{
  "arch": "ecapa_tdnn",
  "model": "multi-label audio tagger",
  "dataset": "synthetic speech, music and everyday sounds put through simulated rooms and audio effects",
  "train_examples": 39062,
  "gain_aug_db": 6,
  "n_mels": 80,
  "hop_length": 160,
  "input": "log_mel",
  "spec_augment": true,
  "win_length": 400,
  "norm": "batchnorm",
  "activation": "gelu",
  "depths": [9],
  "kernel_size": 3,
  "stem": "single",
  "widths": [256],
  "num_labels": 18,
  "init": "trunc_normal_002",
  "optimizer": "soap",
  "beta2": 0.95,
  "lr": 0.0022,
  "beta1": 0.9,
  "shampoo_beta": 0.95,
  "eps": 1e-08,
  "precondition_frequency": 50,
  "max_precond_dim": 1536,
  "merge_dims": false,
  "one_sided": false,
  "adamw_lr_other_params": 0.001,
  "steps": 12400,
  "batch_size": 128,
  "epochs": 40.6,
  "lr_schedule": "cosine",
  "final_lr_fraction": 0.1,
  "warmup_steps": 2480,
  "weight_decay": 0.3,
  "adamw_weight_decay_other_params": 0
}
Rows from block 4 of a small multi-label audio tagger, named by matrix and row number. Each number is 128 + 32 x the weight over its row's rms, rounded and kept within 0 to 255. All counts start at 0. Numbers have three digits each.
After each channel's rows are labels from the 100 clips, of 14976, where the channel reaches its highest value: "responds to" is what is common among them; "loudest" is the band of the loudest frequency at the time of the peak. Only what is clearly more common there than usual is listed. The data: synthetic speech, music and everyday sounds put through simulated rooms and audio effects.
# c30: last pointwise conv (model.blocks.4.c3.0.weight, 256x256x1), inputs 156-207

c30.91:173156122122141100083123093103164203138092129203140091110100170222184091140139150121132142144124128094150064167134115118171113123108169085148148134186096085
responds to: short reverberation; reverberation time: 0.15 to 0.3 s; distance: near; reversed
loudest: 2000 to 4000 Hz; 1000 to 2000 Hz

c30.26:129125106113115117076090134116097120161081085121136085197085085093108110161113127123137141081162139143112133142125123106141151113154128133080116138108134083
responds to: everyday sound
loudest: 4000 to 8000 Hz; 2000 to 4000 Hz

c30.244:128115146111118063160220120078084087205127251165065138116129060147124099110116100110099121138123208128161129152130138178105124130135146133086178085142128127
responds to: dry; telephone band
loudest: 2000 to 4000 Hz

c30.240:112119145121121109118202137195102160110108205120144167169120089108090129188107160127163105139143140093092136159105101146080097098162139128146125133105103133
responds to: dry
loudest: 2000 to 4000 Hz

c30.15:153108164128154142135127115072172146123194137130219098138115140173110121113128130064175140186179118086140107174134078087157191114064118125092107117119129118
responds to: speech
loudest: 500 to 1000 Hz

c30.224:178096145134102100137141138081135070102133189076098086163110135138182134133121091160142142089098140085087150104117151128136111126143139103118175095117205132
responds to: dry
loudest: 2000 to 4000 Hz

c30.247:128120098112117145169109137133111178162080129107197095130158129228166159158163106106066143127138116102178160129091114140175117202166157108166171101144128200
responds to: everyday sound; reversed
loudest: 500 to 1000 Hz

c30.108:109140133139159129107137116121136123179120105113152145144130131168111145137146143121151141153237130098170134131145139137137114121134115100126182123195106087
responds to: everyday sound
loudest: 2000 to 4000 Hz

c30.243:149176173136122108162111117125144158086064136100174142129157118134119083149135106095118173144099083124187162121131127166206097123100072111126145137171060134
responds to: everyday sound; chorus
loudest: 1000 to 2000 Hz

c30.21:099153137153153104122120114100155149105146120124130127116083137124118125113210122147070154074162111117179143133133138106121186141130134136150097145087201149
responds to: speech
loudest: 500 to 1000 Hz

c30.133:086094108078094114109111121141148126082139126089149157176115085132073150111094159127051141123166122130087109159145158113118199154098143135121171084152123187
responds to: speech
loudest: 500 to 1000 Hz

c30.235:116180134139141138184135103137099106115146161205126100124122158125156111095088078148105160112089124123069126068131141086093097103166154132113100158127166133
responds to: speech; telephone band
loudest: 500 to 1000 Hz; 1000 to 2000 Hz

c30.232:095166097073184153116107066098104112139094121099141140127145123132129110128097170112131152146101142142170130147117070138090146097172149208163074158066120138
responds to: long reverberation; distance: near; reverberation time: 1.2 to 2.4 s; speech
loudest: 500 to 1000 Hz

c30.70:101089084130165127095144101113116137095103119193143088137188115083124098126129108188139090164105128122165160079151130097122083111145121136121141161126150134
responds to: speech; tremolo
loudest: 2000 to 4000 Hz

c30.122:121134157085077161086235095084132102091162160145090147104107130090191106108136113160177134088129255082105118180097150094147077171099121101120185112109134133
responds to: dry; bit reduction
loudest: 2000 to 4000 Hz